From a checkpoint of a small self-supervised image encoder: depths [2, 5, 5], trained on rendered dice on a table.
Rows from block 8, named by matrix and row number. Rows with one number belong to one attention dimension. Each number is 500 + 50 x the weight over its row's rms, rounded and kept within 0 to 999. All counts start at 0. Numbers have three digits each. After the name is the row's rms in percent of the matrix's.
# q: window attention query, key and value (stacked) (model.blocks.8.attn.qkv.weight, 576x192, the q third), inputs 0-63
# k: window attention query, key and value (stacked) (model.blocks.8.attn.qkv.weight, 576x192, the k third), inputs 0-63
q.64 083:496542488644536524411412493500440492556556550490500479424511454445453554576515497492499530531401509549512527448426520505508573475468511543503470461439469475466457437424493485546501537498510458
k.64 097:510540524432462462463557556458487447414513455471416594455389482519438496531483584534569496489578519424473480511482508466481486505501481423425554472467542565489489514455497606540491483487446544
q.65 079:485444580562453551549521537563581424474383516473496545521512539520488513444534405435565575529530488567451511481457523514479539478565504489481525462461542480459554530475469505431452573464532430
k.65 092:455480456452482589475457474509441598523531479461490549438430468510387523556490481544489509498479429526444447505502493511522459490522449531522509534435438478510495469582477533402481476498448634
q.66 094:513460562494457452487369491506472524552492425587385482436495452568431473457514644502505528501427522452450377446543543525444497490599494468485471466570526568473486494527555576521463398488534441
k.66 110:490491438453484468456475530473469595507494396533520473446486533416549576511563435472466473503567513539455475567494501454535502479517388577529545566477482546549479586463393574570443510407527484
q.67 084:465638544508486526587485452410485499502541482546525460502568463442463567528557515492414496419508491493571415508604537492510495500431495487462504523486614514438518465450499450501462514479462514
k.67 085:477536577484434496425525452514569538534506442513474490453500494467552578463520361511560476467388612511581470504530597439508451496630508554586459460495519461447480520488471600500455520412468471
q.68 077:552497523463563505469429611437494408488534471528571538440534468482398532510582479457446511459551548463494484514483603477460497435541440567503472435528521567514546455527417634554514546497436451
k.68 073:582427525584562493500514533523512541518492490460431505576428446476521501515499440493478499467585467457495615451401402458577505485476434462478552446496449471544508462491553519498482412503430531
q.69 099:428522477527473429403483523459462583574460503477501452523460523544598482499470442499457446581579512547497580505535440561579497500426382565560509557470524527537482593496501437481508468521480541
k.69 110:553527386446534483602491453483548523548490551569417533430508538481404477542447585575484551425403496473534417539560418498556579545557551548460472521484499511492436487436602537517452463422457494
q.70 095:467556441551555493386442491466463598522461514411471517451489479509444574504556504435467497435496472515492492495486495534452596452506526522463515475516543507466463614506585540510354420485549463
k.70 105:565518497549491467424500567472565578577438558461463506443399585514536470490559455502592461559489596448555516490429537615555480544452513488469466458494449527455387529476471464482482563500564464
q.71 093:513508520427520459483363449482519484462552522492398518502543497456538486479512447470491491487449537502434405539463480495587539565514472417465595507396488428484422444569549464523438572505440527
k.71 096:486521501525449450454527505510532567606458556496503513439427566531406456645477518519557514484507453556505621505473481487459553423481546482563399556553476624517484481535428468448526535556456534
q.72 085:535568531482523533546505537544477349514478435565505551475532503534488436573490445548492549430505470475435433478516523513513517419492623513527477566446514510465508426530488477488494538464430527
k.72 093:460478556449450462545530509505573444460469411504513494497530521514486472416517532476477491530621426464511453591471446502392458504495461488425516496557460484496425466556540517461544549510539446
q.73 098:539471471452522439496513497486584510591555465545559444427432483495497404532521543540541540490465545484487426536474514478537509563439596385451497584546547458444396395514536522449540438504421556
k.73 092:502431590516507479427463422507375460487448477523545499331560571481478417520415500428567450547509405516445526461411391484451543466424523539621509435446502499552500538428423502559516494551498425
q.74 079:476534490557615477509402635521529543445495476495495436468591620481472483465586511615548456488466477549450542510550466515463522487500531501421530411536510593474479554486468574486595511496542351
k.74 091:474410507459613575533454536530477520507488429475515574467441385579424630423547492482468491532491480381460452496606457537540554573504447517410479419590549490464507509503545465467487527569491536
q.75 106:509381528510538588496628524540513484538437510414529525524482468506525536496499529455499549543568490534458542497508453451568546596404554504486535378579447460477535465528523495476539621434473609
k.75 105:410531529475503424533477548546515520494456500542531545469532478456510407463516464510484506505454479470403481481427491483456448569473449430471519534452496424548574501532452549397647582578502498
q.76 086:558444572539451500465515564529536474531525530482453503403464574494491525484497508481441454496585480483535452497509529452505475625473450505520446498536450442433528497517529460541456521520584542
k.76 093:409477446587486537446572479535467655489456581439519470509533530483438473553529474575427513457415474556492541390565459560612546498422500518496504435495472496464468495571504595420489488538520524
q.77 102:541395479483419462486459513550498587537440484580521488386512554492460392509458496526392482467413533396448480542501508543463494551444491566460475543599538602539603481508452494461498458482575537
k.77 111:449547575481484533529550386477442513507533525457474469587519482559489489477462613506441506479471594538517447454409373546583503441531450451539571403433496469455481590456525522623423520503535564
q.78 086:498548503542554398450500554614472442527442545574396606458537542516515488594464447605313495543509469510482433495517548547465433471481515497510483549513492575483459499490486487410455445430447430
k.78 104:510491451406507462532555458414547476526451513557515559495531528467512403406523581513510446520559604504493487481533477537479444564544470498605544599520498576518415579489518634578533480397604511
q.79 079:406443545507561455479477531522524594506518487561401500542403570489425466527521558523502446533479463439448477493537521506610462473481589528377532533491443540506470504550547543480557511486490517
k.79 081:515490481447505463530498475481453564537432480475429521442484406565478524451490439439476487480447467521468488480493427573519539530370510539528467454493526538532386532608476453501580486490525462
q.80 083:617508480524515504452399528500573542512509502526523547473532506467469517523438544420526480422460609570491438555500552413476593361568474515425474506547470475524546393552470504543557493538607542
k.80 091:466578492517530608538497473529411626453472405446439485623498367594508489502531522473492452464533446537526484563523501515457560476512558455494582361429462417512542523467501471615482538557479521
q.81 112:426536512529551591419539558571448575516455448453500440528539536535473608436544521586531437593562513518521550529566431468515496484491569576614522470460433506488513562445460511480362528407515431
k.81 120:486541480431491489525534476501513529518415550484521637507523431476464499495529468542487523405509566417419435439504614444429570515519528560395497545475620492519422385479551552497588526433507577
q.82 084:543418547525413476475462508442402519554454496493416496467493485579545352570429440593494465472472493464501486455505550528420494469444472585530459484478472539544471547593514541460449424583498475
k.82 087:490553545523501492520470496466448461428493435529477557461449544506496446523565644496506590505512577567565511581594471448570534459515529510517424503567571447404448563469565510550553487511544557
q.83 076:553408453420465508495473527499469427510513494555480404526488483555610520528523462486521491532497465476547502503402581432538442582513508497491532479510470502517400536516533492544457569416464553
k.83 094:412527514493562499550589501622557549513517443407535514475568443575456564476504529574560506472507511517549499485575518382514552479490531510549485474547545465445522422584464478546511460466509554
q.84 101:520464456517451553550511475516526402521459550414539515490446424485513485520508547395466433470520460505467448517502436433555540567497577563515506462473403465570450534519506549497485580483480561
k.84 138:448487521595496559449546540496566495388469461509495484557562400456547530499457487483471442514465390494510548449497501460361413523406574373481510513515442449492602481533510475452509547580517564
q.85 082:594432574543592512430533557501405528529475434436380569534550463634511477462504437422470391466523485587530527436558513556481453518503568571485525381515475497456443583546527491361456478563484525
k.85 099:516386425488539506488448536444530482407511594502576479568482489465460441498488559497474521480498467549480498497476557508539513515488452509432512534547530418416469474539516452518517545458572505
q.86 080:565480514487439458533443508486547533416545515545439543470537506566504416547573517620486539517568475431479503500466521513513590464453558404378442470556407557506417452530478504596507454543479439
k.86 087:455577543477467512453538458481502530529539550502564515458480549586545591485494494516494560531436466497576517428452524462565555444441485447545459447505430496482413492509495411618479515574443559
q.87 088:520500543487493518511526485520503434472470524482435447555391529486530563518491464471446522414475534543564507488383485502526448557512534421549536523454417549516515548462565491498476485531401451
k.87 090:438557523636507509561538498495549396500576419476436489563551618502468469585571470462490497551497500502514516479535492437498415428505512483498432490487505537485549511455507538487498529542514551
q.88 092:501550533577493499523434488496490427484521527561476537403571437665396505435621440510524526377492549484557479538581560467493501453521432423494515463540504551512517569397528550503485443522490400
k.88 102:497586490438516603466421518483555496547537510450450471488525527396522496509584476548615499539548412448509462547425443468482511547556513484493445479505449418470438432439471592573504438451481539
q.89 087:482513580536515454497464491442482532454525535542508579552520426526548465477520533539507573537514533438514582450553534445486478502470427385440555477506523567469518489556497529533474491508571430
k.89 104:519468513489377577435432518443570586558575502537508493392498535519476487561532406436452463591488453503622432447491586564536523479517425493367449436457600539536456554505533507601461551513534440
q.90 097:580530490511463575482600370514501445485439417490557547525549448480567455511472579534576540601511474485403483452514479511536444503441538489618461575469447418455448458515500459499548542465468551
k.90 107:525391541401452398505524474454465472443498525596551518550515546419505504513405510618434579518496495401449459543478447442414485533417468448565530560442535500578550492559548504437603551466515510
q.91 083:551497584396432535513403497539506451460431425544533567478528401521508498609560475559546523452568438439477447530514487412514529475454597424484456515571526535557468419454535560452586575507409541
k.91 091:429426553519543408519552480486493574562485566521579459493594514473535505630462392468463549482450460534453499489477527450547402449426474478541512507460520418502505514506476506542561484594449496
q.92 095:389521518426466436505472436504536582568499520568475534541546469568532560483502512549500481493548512449542498500544435507390531466490446433457506461532466527525516383482555524550519418574495449
k.92 103:603523450426561467564514368480475570549536551511467533446541497488526480485510455460617461549539549511619548516526564454546571569535576524517448447511530467496447518418429492496453528430517582
q.93 073:472509462515553463491446505475551491464582424516510494479455521523510588473474504604447531434479377592542495503433525524474554499503583539490552494535520540530569505565531542537503462566479454
k.93 087:480589578579488510526488431494467500435504530483450489512550420550536546490527521378577493575526492399497507447511557531416526498479479431470465464464553482512547579519523453512449469498527541
q.94 095:549503497518477525474536527529456436553467487473474506542435433571526581476521512468489502520548465500490532481505463574508452514511506503598540512440531515473479514535544516489535515489498569
k.94 097:564513436427529510486475496530535681515485503508546488527551566380491549498554423539555456547497438535463472505476510393444435512447553566435417510546537422494511464489421436357601553504467463
q.95 085:451516469486560463560443522566523450502482512542441475447548540511444559481487476498521541419448497493602506484469485522587484618505505512398502517538536594546484490454417521472559477453569485
k.95 095:484545541491454543426501510490496578505549515475497442584525593492479480467532494488551496567472515427432477475531442547466523511395496493537431477526498401483493483536522562455508486528426498
q.96 089:511626520484530453558493456529574523437520546503349478473560460543576515532540553524526514376411554499505437454478497521502526487517593386436509532435479515460465502518415537503489443477450491
k.96 095:522427441504551421545530548467545434568570554529526472493492577464525450502527422520496441558464526470512584503479517511473502493495388447465425435488536574446452520473472543546458521572514488
q.97 083:529432541578515510532513408534564478587563455497459542559471515359547459527493521434538534551513507557472520421474472514555581470371540488515565558516493507446393490527546495508495559499525507
k.97 100:477535528539505444462484457439524489537497464588451508436481488570512521461518437532473402612499560605630430509384582464382608471428432592508492538426535508464480515513520489497557485544489459
q.98 082:570482509478484581456441529519480575571528482504552520461569553429515494474472433428508513497456524500491426471392445478569547547532443525478353454488449521545508372522408443504419515514535480
k.98 092:468585588515535498472514540510518518493591411407401530461383451658466482552517568430542433524516489595516466547503511537506533444576488428487501506441452508444595554551512485447559492573414492
q.99 091:549545483520563513445512518487490487559498567456517520474517554461610544511527500503517484543520487501482455437422539519546553539573536436463514441498487540434459484479452471544437559518567534
k.99 096:408604492495384477462479554501532545448446466436531539469491478514493477486457462487528513438552466535383454551597516520543539537493457475495525506489533560489537507461465555517534513540549365
q.100 081:529554522555442527466402517511520598443529496544464480403521448476605470502546472446494473566460511484392422558532540479465552502438534495491526502555547520465526524405458496437472457482451393
k.100 085:521366494496447466487512464505472466550438570464563514451446590487499425480573526482467505605582489563555598504481538474466477496496383551503502496445506450525512503494530568513425491518479441
q.101 080:461549436506502466454503542523544536563568494457547488600513422476503562500570488502511381553532497600501440603559455425521534525513569475395464415428451526462538517589566456558480607554520531
k.101 094:456449558530602561532547591468453588506453494543473554487581499465399386515487475481574500511495472456467508553483506489478501553465484417429560579450563534580520518515475529544526521522496428
q.102 096:514461439484494516440474509502572557473429504523489587506590569522437401457469466520575372508471515569469455494432495531462459518438493539515398512549510538551517464549542580502505408474449506
k.102 104:503381592515582387519506564516459513581489554512429475504547470483491406418465539508489492558502444517480495507472424465417585573613494532516526505470440503518505495529554431453470484498411453
q.103 073:590488446469541542510533485439481544502518560447534591477527571543501535443444545584462430534457531573460591462620535494530446490521433504533514532479439502446503561496430576478536445425462577
k.103 075:510598487507493537472517502489486389545552522518541456539490492471519503434487540534454479447440526504555557534511502427531490520461450506515500511533492572524451536509567540567527520405493481
q.104 089:513486512534521588497506420444522586579533503458547488469495373559561436411525520530553433581487528471447507494520503519499458471516448576539550481491421515519520568593571442522503513503561555
k.104 102:497561446484547589639482490509526488486534471506427530489497413561463471538481595552468594513517481498517448530534424573550537511562522491547449446484490429492543493435551453602452558506515547
q.105 078:495512489447515496509491523442406528515493468568466488558449513510447520553507504473485561422499475617488461515514506499532508554493464555519482436487458514590474480524499464433431630503507446
k.105 086:433532471541500480580547522418569521541467460472491611510597521464621527473458450525387475573518584475520523499528484508445548470489493437483493561530551429487498534504557560415504469416556477
q.106 086:462586507474505467577569460567468505483464468514470486516465494542528469473557585540472416645579446526497508443556452579533454590465658475509492427571456459439509494469519522488426496427432344
k.106 097:412486480485516414573483525467509463426484451503487576511603536417591533501445411544468534554448537516455552452513553417509569533487432552573473630510525589524513481511449549526562435387496459
q.107 085:509420473618483506545486538493525519540504452449543540452513483496450480544406514527581602439621492472549559477370582508476544505470435475478457400534538488535487485562520566462562476527614436
k.107 089:433539463450382553407521567545513587471586557451504523491517485549578507513567616563509501493497457492450515514561555567487450470556530490466458426440440484412478507561448454539434490544526554
q.108 082:562451580458382486549464507530611499489436516456561504543494495333546462508474611551548465483606452443573504507479599463506462488473538488494487478562465519558473522473615546520500581458466531
k.108 086:478483513573539532422565458506447463467467460483469511503543466532483393495397584504498538463473437568509580408481478545493504488543480572613471509479444494487560520481490513610478497500498506
q.109 102:533493439524440476461467443448536566437455601564578403472500585526492433421453432499501464539551504538534540511536571397414579406526534559584537487473524536501600565432477495400445467539526467
k.109 087:489444442559500592586427402484371465422474451531453470491458512552488615498404549442481514483492550438492458487438466579502471495455447456485502516507459535499574509474616462594438472430483563
q.110 096:415519438498549477461546504587408596593500480461553507567510509433550452531462590492534516517609474436515452550504509546576534470439578574447496484522508518539525493508488448432537549455611477
k.110 104:480469499432483482513486425494543465501483572495505585475568440512545525424499549518501433480483527467470456486465506461462469586510429487612469538471537427485402416484486568487500574508444523